Rows from block 21 of a small masked spectrogram model, named by matrix and row number. Each number is 500 + 25 x the weight over its row's rms, rounded and kept within 0 to 999. All counts start at 0. Numbers have three digits each.
After each channel's rows are labels from the 100 clips, of 14976, where the channel reaches its highest value: "lies over" is the class under the peak. Only what is clearly more common there than usual is listed. The data: strings of digits, spoken by a formant synthesiser in many voices. In brackets: how many of the 100, against the usual share in percent.
# conv1: bottleneck pointwise conv (model.blocks.23.conv1.weight, 96x304x1x1), inputs 204-303

conv1.32:463489489469515496494493506498503486482503514504477500467508554496498504507477476453490500497472526470482482489484432490510486502535507506581494497506482490519437493495455522535544507521448524520513495499514478498514516489509468568466566479462470465486542411449473484479427483455442536466455472485440
lies over: /ɹ/ (51 vs 2.7)

conv1.4:516514527501501499506482478486502512494493529492466511503512510525444485517524508502464492496496522482493488512530501521541501481498525521474482504540480462543457523508498488501484495474570500504503506420493470569495457405502553489434543486541461483483471496486473467529530491571494533502500536492508
lies over: /ɹ/ (59 vs 2.7)

conv1.28:498457489527468544483484493481509496511515530468512477533572505507470513522504505457484478474488499499513480528492479499521511511514490431490502487526490492524468478549520494474504484458480517465482482495515514458499528464517483559526495509503481541513510500502490544508525511476516463489485474506425
lies over: /ə/ (56 vs 0.9)

conv1.84:486514508533510475459466533493503532510560519480471507486497520531473506481517455508499467472469540517470482513499499491507563522474534499502542495475513476517469472458556469481445503488488522457468551476488551523466546501490517506472522464465489558524481466464479533454492459486445463544531545512429
lies over: /s/ (65 vs 4.8); /k/ (27 vs 1.7)

conv1.67:563493500481520454492521461478502480477531502488484469505504530477504531471538483477533502520529438522512519521499491464498459468437474496503517473507521516534513445500482500543452532436439456519464520479490557473498424473501488500501508519414444504504451543589515509470508483421512534516468493499524
lies over: /ʌ/ (41 vs 2); /ə/ (27 vs 0.9)

conv1.14:519491478450505475520469504530469468459497497487479530512499527494516462485481465543487483493505487506525479534475530505487478481511476488532480508568481491496479515483487450501488477565492501490419469490477553450491472540498493513518534523518504488463488494468470437548528511485484470467484463504484
lies over: /t/ (30 vs 3.3)

conv1.34:477499493493502495475501479472490506514510493516466492509492512507467476515494503481484502526503496507522491494481492476500487506464523489541484476516499520517488527522518463494514484500492496475513470513474501529471502459476507476478537475536488550456553477465435507502459494518480520468531549435494
lies over: /aɪ/ (25 vs 6.8)

conv1.18:519461495467498533465497462493489463499448518468502531555535486479488528530528536478522489478445468476564504477449552504528504489475499501551493435521455479482431526480444524527445531479458501449443481475493530482524434478482514513466530472445461466448496421483503544415460513454459473491569459539507
lies over: /u/ (98 vs 2.5)

conv1.45:475515514537489491508496524572451527469492541457504498475475474550512489503546539501508522491490467510509500493511488484522481492469523545529506488482500460500456480521473557507436489488504527470441481544496490448501502497482516499475455488450444440483449402527439556513520454519518547482484474526461
lies over: /aɪ/ (92 vs 6.8)

conv1.15:481500508513498488503464493508512483529549475525488507477436492466505552474541527496495512510507485466516474492495454505484502517485511479505532478513493516502518505515475471514516473536507507473479514480489442519520487437492487460439491463469482504459584393451467460479453432515488573473506543459517
lies over: /s/ (31 vs 4.8)

conv1.12:505520545498522498503512509477495493547488559508477508436481519520472488441508497507470611493467463510524499502538461443525488494477509491489476530492492494508483521527529451481514510465493493524533486542463502574496502466484524432531545519535479533530549539540453523482469463545524503527481494500532
lies over: /aɪ/ (28 vs 6.8); /oʊ/ (25 vs 1.9)

conv1.58:472524501518465495505579503548477458500472521497490488487516486506476485458543482503503444478505467482489480488509519460503487494475528454510478481432505515520581521545500522463502503500495487540534494509483517567444444450420533459503502488504415509481494514479459569514499512446509531530478577529538
lies over: /ɔ/ (52 vs 2.8)

conv1.70:471499510488452521495533492494523479477484529492487462530530517474522535493460477479501499488492503484527482537523452507485496492550483482485552514492498497500518490468508515503520506513520476490488482444543445517537540477469571551491508528485480505512525453490511546514502463529529504463483448501481
lies over: /oʊ/ (29 vs 1.9); /aɪ/ (25 vs 6.8)

conv1.37:511495485490494548502472466505506495516501493472503487461471512507516468445469526501441478509453485503489500450460510506469509498461471470497536525539489498524500507460485432467479488497514461479541472518499532513521535512460494520511458537502502584510518527493520520441535491526545458504443489512507
lies over: /aɪ/ (34 vs 6.8)

conv1.90:505500519516485517452566476506542451541513541507497500495524467523510511447479481504547431544488514445503532485477463508487558507512498506440452499498471471528464490486496535486487485493556500455527505449486550506447498494496526503473524513480490464491544526542522525515519519515483542486474509496504
lies over: /ɹ/ (45 vs 2.7)

conv1.87:456481507484513487483471494473494507504496506485510473503504508480476502495498460500492397503507502505489464517511529516492488525494520474516515518485527485496504472486525496508496471510461503497504490560502516516499527496529497456511478504487481460520502497525501502487507480475474500518495474505479
lies over: /aɪ/ (33 vs 6.8)

conv1.20:547518488507509496488468494528507503518479484518524454495505547470450495423488496519529457508527476502516536497519470480477466501444485493459499467539487522534493467536466496534518504459487487506557477484480477496489500450552480471491517482513497550481501465513470503502490492533463527475513526428477
lies over: /ʌ/ (29 vs 2)

conv1.6:465512513459498504472486528514515490504520521489455494518407489471509516457494541497505517481488483533526528465488508488516513531483457488520518502478456500503508527495544441478536477519513471473483501508487533490499511516480525552459477568480451513519470566538547499484596485485600512482481500449577
lies over: /s/ (55 vs 4.8); /ɪ/ (36 vs 3.8)

conv1.65:483468514518461508510533502501511536480480490502497487479437522463486524504539458511459509512474422481575528521442522496532469418492505511522518493514484544518484503522504482472463492515471479508470498493514481457483479483487482612468468492443482436438478469483497442500521504442487576508542521469429
lies over: /ɪ/ (56 vs 3.8); /ɛ/ (30 vs 2.2)

conv1.76:436503506495470480515481504477521515469470507510540498481517470477515496518476527482467464522504482513513512531556481477505503498487482507508444488474522511455442477486536506503505481493505484535524530491495480566529519480480491463449556480460511448492561519448464476461498510518518526497455463507519
lies over: /v/ (52 vs 1.4)

conv1.16:517492463492507489504497510488508520471502501480514479490483534534496504493468469480508471444484533527523478499494482465472500499514485507495536527508513481459527463521514494505533516480510475512505513410492507509468511520463551440498497513534491516543530491512491547510472514505526480500518541507505
lies over: /ɪ/ (39 vs 3.8)

conv1.30:511484504508473477500587509496499546508523485499509440517461483469500517481510519470486493476507499517479510546551496496469482490480483511466446488499540529486486461561510457462501479439511428494528470530491554510489520513470469533509488443523487544536426502483494444539530501490448495494487435507497
lies over: /ɔ/ (81 vs 2.8)

conv1.52:499475497528484509521484483514568502562514527487485519475519496557518551499497532508528542479503495430455481502525468472539515509516498539486496474480519469503491471491490537526530488544483451458555487482495524524511502425511542494496546523481499479439502539489506541478551464433505512518485451496511
lies over: /k/ (71 vs 1.7)

conv1.49:515530514515513515487497508499470539526529508476528497494510484464499472477451493482503528500491490495478471521499521464524458496495510504461534546497506477467468504466510500465529502427486403540498499458452484525506491517514471442504468483503509479531495479531499489495499493500550503520490488491483
lies over: /s/ (44 vs 4.8); /ɪ/ (29 vs 3.8)

conv1.60:506498483515498486538497491535493507494445543504532483470480466481508504508472468505472472511498473518532525458470498475492521491517528492489466514485494516498498490524483517452444477504493547505511481458535528462516505554498510522485523516486504450528573534496512530532467546474505467548507475578512
lies over: /oʊ/ (30 vs 1.9); /aɪ/ (26 vs 6.8)

conv1.0:493537510522462499505504529510505487503514526525520501509501520485537497525501514456475501495532510480522523460556468479492517475480465474550503499481514532495505486521474513511520486514488494490481488494497462524509539487497510594503515526471455474467512462411452495521507500491509516514491427485423
lies over: /ɹ/ (76 vs 2.7)

conv1.53:515483500423458459552462499509484493476466489531534461466485523491496444500480529465505491488511535544497488521508532518444481485514474468508476479525483528475556526534534501479528533501548528527489505497519475511448502555499515523527486483517501551506511494484508508489513528505545470473492537467499
lies over: /ɹ/ (49 vs 2.7); /oʊ/ (31 vs 1.9)

conv1.89:508507503502505524491487483506454526491519490466455469491463500484462477473507512494498489495527467484470499480466488410523497533521526517482464517445474488495517510481540505476516547508524510484511478514512537516463473485473476513497517495535525541472616477445450538444463487501414510508463524531493
lies over: /aɪ/ (38 vs 6.8)

conv1.82:516465490506469507502481459506491463522512539517495465485541469489484506480495496478521558501481519499505510525518473500533499446478532474493524476483479503514537492488479493504490496527509548477483445459452504540492487471521470571489466456457505507482501417505450555508495445540511535457526512497455
lies over: /k/ (79 vs 1.7)

conv1.66:486463445527436472487480523483563497497509542461499498453538502526479460506527434496507482526489544517475474513549475487524491453473503502527535527497517456501548471472559492525538514525455524481508433496499451491479467475496548411546524538536461497475502536507466488483489511493499554539527548477491
lies over: /ɪ/ (100 vs 3.8)

conv1.17:497517527519511499464545481503511493479525476482457488512518474490490506524499466456513624500501494481476458510491514485501483483489483475498481512513476461495543464481511522477475474481473468540470519533506493496522484514461486499512471520487514487517480509488522518499498558464458508476472532537477
lies over: /aɪ/ (28 vs 6.8)

conv1.47:492500459491488504508472480505505476531521531465483456503553495511503492474512521484505495508488549521531481511493525495480484483483517449552499442498474515525498522515496430522552497514464488449518509509495514499490452510499479547476572453541465530477518497470505497517535485508450530503500525457467
lies over: /ɪ/ (33 vs 3.8)

conv1.10:550506506539517502494442476486501503472520485510492475501472501525541487462488447483535453495487522493525502538497500525473553519531495478508471500477505529498485523476526479525533534505578493453467504520454490486501524504519529484547531511531495509531524499514519470484514543548435522485517514476525
lies over: /ʌ/ (43 vs 2)

conv1.94:496495505526460500485499480454530519492492489495490498502477514497487497516505507496488542559501510509514500491467498475512484493512512514488498512517488512487458471515486495503514577506476462498558534543457575477488463485469520467482539488488465499469476491466477521489485493446457465489510479484508
lies over: /ɔ/ (33 vs 2.8)

conv1.86:481533458514523486502537485511520506516543492473490488486468504495489504559537490460483508510493498456539481517473494507537517545511543518509491472496507463484499492466474578467481504505494473480508496494489516486547531516513518545524478513441550499475473518491541451451485485495470498521473531482479
lies over: /i/ (81 vs 2.3)

conv1.64:514461526454501513522524532501525531491501475500507482527494541522463481530488485491480484459502516511485476560535495479496494480492489570509454513528493466482514483506492465468524439525523492443489460506504449519516544486463430490472469486475508469480485491512513465517487468546502521494540517456488
lies over: /ɛ/ (28 vs 2.2)

conv1.74:511527470497512527501493502493448477564486515507476492485432506480496472502489493480477515485506508511487495480468483474494500532532494488483502527465485539487507454477533437477488508469519440499509531462475513486506533505526470453494491537527499575547492545557529488485517547465513454486443486484500
lies over: /i/ (31 vs 2.3)

conv1.56:491501522504459512478515500474512531509493483477534498535497463547438510513481513510491517497494481433506468496480487525515521483532496481449483534491512482428532543506515527466535425566509529510494486500485473484527532532468520545469451501479536539476470499489510497476486518567482423509498487516488
lies over: /v/ (83 vs 1.4)

conv1.35:524492487506488468462474504519478509511508575484444493479494521510498503511514502511481486506488511482490538517501488521504511480480479523495515516492489530550510530520534500503498510530467552510554504529508492467478485538497506550461529478458454536496477488461447543541478505482456513477535493461482
lies over: /t/ (42 vs 3.3); /k/ (30 vs 1.7)

conv1.19:494524466476531509477462480460512523475530503507502512501529511528473513505505495510519471538491497472487506480507480521484518502455485504458510470529487521511524503484536541526482528504467492473497486549513506529455532518500556517519500536510501544531502564533505458485515504484488493514487501487540
lies over: /oʊ/ (30 vs 1.9); /aɪ/ (27 vs 6.8)

conv1.39:480506444505456493491477518504519481529510485489475501552540449484488515533505566483494488492528495493489490491493463522526484507527510509466496476499482503503494491480463406502501460485503479466567487507541440546494532453510466514467462461473508547491454512575506446461526507513560478460508500493479
lies over: /s/ (45 vs 4.8)

conv1.5:497465478541507512514512500510487483506493505499503469530521466527488551485506513533505520499517501516482495491508478483504521484525505485507566487480516519506523452507496468489464500465445486515483520485541516476501501515483524515495491534451528456514558489548504509508479520441548477476490431570472
lies over: silence (93 vs 47.1)

conv1.7:495445493467466428487481507495469507487519495523492493479514509484511532564504508542444505497444465537473476491511431555498500461486472522486492497533474517537519553517450513458488462508477503515474502503495475473541476458471491494494514462472444443501452481460461489497465500511489484464506503461501
lies over: /ɪ/ (34 vs 3.8)